Weights of a small self-supervised image encoder: arch convnext, muon at rate 0.0025.
Rows from block 3 of a small self-supervised image encoder, named by matrix and row number. Rows with one number within an expert belong to one neuron, the router's apart. Each number is 50 + 12 x the weight over its row's rms, rounded and kept within 0 to 99. All counts start at 0.
Before each expert's rows are labels from the 100 images, of 14848, where the router gives the expert most weight on average: "strongest on" is what is common among them. Only what is clearly more common there than usual is listed. The data: rendered solids tumbling over patterned floors. In brackets: how many of the 100.
# router: router (model.blocks.3.mlp.router.weight, 32x128, trained with AdamW), inputs 64-127
# up: expert up (model.blocks.3.mlp.up, 32x64x128), inputs 64-127
# down: expert down (model.blocks.3.mlp.down, 32x128x64, transposed), outputs 64-127

# expert 10
strongest on: count: one (58)
router.10:50 50 47 57 63 60 43 38 71 27 54 41 48 36 62 49 60 52 48 62 62 60 38 50 41 50 49 46 47 49 62 47 44 67 43 73 44 45 52 62 51 38 27 41 69 66 67 63 37 28 77 67 31 58 49 67 70 44 62 53 58 53 38 60
up.2:61 35 68 47 57 59 45 43 66 55 55 34 69 43 47 53 68 52 64 47 56 36 39 17 37 44 44 67 38 58 54 25 56 44 28 48 58 49 48 70 65 48 48 80 50 55 34 43 32 51 58 35 44 65 38 38 50 70 57 45 53 62 64 50
down.2:49 60 55 60 46 72 52 44 67 54 49 55 30 47 42 35 60 34 45 26 65 43 45 41 49 38 55 39 63 53 49 51 49 45 56 33 53 28 45 33 38 59 43 62 32 37 67 42 48 52 42 49 67 71 47 72 61 55 49 59 56 42 53 45
up.3:47 49 40 53 63 52 55 33 53 67 52 59 41 79 50 44 39 49 59 39 47 69 31 53 71 51 56 56 58 53 45 41 68 51 70 33 43 35 59 51 55 41 51 46 58 56 38 63 62 43 38 43 45 50 44 40 60 55 26 27 50 38 55 55
down.3:30 58 65 59 45 41 46 49 61 43 64 51 48 42 38 27 54 28 75 67 27 42 51 65 58 39 47 51 44 44 46 63 55 42 63 67 44 51 48 55 57 43 72 51 63 35 43 43 69 41 44 22 39 57 50 22 48 55 35 44 67 28 44 50

# expert 31
strongest on: red object (44); its colour: red (29)
router.31:57 51 40 46 50 60 57 60 53 37 41 56 49 47 50 54 30 49 39 56 33 46 80 28 43 61 40 57 43 43 62 37 45 60 33 61 65 51 39 81 63 51 41 66 60 37 41 37 60 72 51 41 40 53 36 52 72 36 46 71 53 57 31 72
up.2:32 47 47 42 69 54 62 56 34 46 68 44 53 53 40 61 40 58 42 44 46 72 34 35 34 42 54 31 52 32 29 50 35 40 46 58 56 52 45 25 35 63 35 49 60 45 44 52 73 49 68 58 61 60 54 55 46 40 35 58 72 63 37 39
down.2:54 43 56 78 67 45 61 45 57 71 62 54 42 45 47 24 67 41 77 39 45 56 43 41 32 41 44 45 52 45 41 30 44 43 57 62 35 53 53 37 37 36 74 58 40 34 72 73 71 70 50 47 39 46 49 42 29 60 62 35 41 60 57 58
up.3:47 45 41 56 39 50 40 38 38 60 59 55 41 63 69 49 37 32 63 70 45 32 78 65 60 41 63 35 44 53 72 48 71 42 61 46 66 61 56 28 52 64 42 63 35 67 58 49 58 40 55 48 41 58 40 52 33 19 75 39 51 66 36 48
down.3:27 52 42 53 49 41 37 48 38 54 38 49 45 61 31 35 51 50 68 61 39 57 55 47 56 58 42 58 82 68 50 29 30 73 59 52 52 38 62 51 50 48 68 58 43 43 31 48 32 53 33 55 42 49 34 47 66 43 76 36 76 38 59 40

# expert 1
strongest on: light from the left (66); black object (42)
router.1:67 66 40 42 53 63 36 47 34 62 33 52 58 33 42 40 65 60 46 47 55 54 34 42 56 56 56 45 56 49 78 28 55 67 30 42 52 42 57 51 54 59 45 42 52 51 64 59 48 46 45 38 61 76 38 45 50 54 28 62 58 62 62 42
up.0:58 41 38 55 29 51 69 41 54 40 32 58 40 74 51 64 34 48 61 44 47 30 51 49 45 40 57 45 61 48 52 65 46 57 40 81 48 31 53 22 47 41 38 33 64 48 58 49 45 39 54 49 70 55 34 46 50 52 63 42 43 52 57 62
down.0:49 43 62 61 31 43 48 36 52 41 53 26 50 50 54 51 39 54 46 48 36 56 51 45 73 53 57 60 44 62 39 22 30 83 39 59 51 41 57 65 39 56 43 57 35 81 52 48 59 70 71 50 69 48 25 80 37 52 50 45 48 32 22 64
up.1:42 34 59 57 55 42 43 55 47 60 58 47 42 49 37 44 47 51 45 34 43 55 57 63 52 21 39 18 49 62 62 35 32 69 55 31 49 46 48 36 51 48 54 38 54 35 38 52 52 50 54 49 52 66 47 59 50 63 72 60 49 43 72 54
down.1:60 57 45 64 52 50 48 56 53 53 61 41 63 67 60 45 37 74 57 49 74 48 57 64 82 47 56 55 45 46 55 60 56 82 30 74 45 63 48 28 46 63 49 59 41 79 62 45 61 54 53 63 64 60 47 39 65 29 58 64 47 55 74 53

# expert 11
strongest on: count: one (55)
router.11:33 37 22 49 88 50 65 60 57 48 62 60 39 37 47 50 45 50 53 29 45 66 20 46 48 57 70 30 67 58 45 52 54 46 59 80 44 38 76 52 55 41 73 40 55 47 68 53 27 29 47 34 44 56 41 56 49 40 43 60 38 62 60 57
up.0:57 65 62 48 28 43 79 36 56 54 55 67 28 40 50 53 24 46 71 67 56 49 20 51 55 70 59 54 40 48 27 33 60 37 57 54 53 66 53 43 51 23 56 66 52 27 52 52 52 51 58 60 45 48 39 44 61 63 58 56 40 41 44 40
down.0:35 52 36 50 42 39 37 43 53 57 52 47 47 25 62 61 71 54 49 38 08 45 43 51 59 54 56 49 33 42 48 42 39 67 50 53 60 35 52 70 43 51 44 34 38 46 45 36 33 40 50 68 73 36 58 15 49 42 36 40 32 26 45 56
up.1:46 56 44 59 50 34 50 32 30 61 50 42 33 59 64 62 60 33 55 71 29 61 89 48 59 45 40 28 59 60 54 65 72 50 61 62 61 51 39 45 37 50 49 68 61 68 50 47 38 38 51 49 55 39 39 46 65 60 42 44 47 45 53 32
down.1:43 65 63 75 53 64 49 43 40 52 68 47 57 48 54 54 50 65 59 51 56 50 67 46 56 29 60 57 55 55 55 71 55 46 56 62 48 51 42 50 68 37 50 54 42 57 51 70 67 52 42 53 59 65 66 53 46 63 44 58 59 49 72 35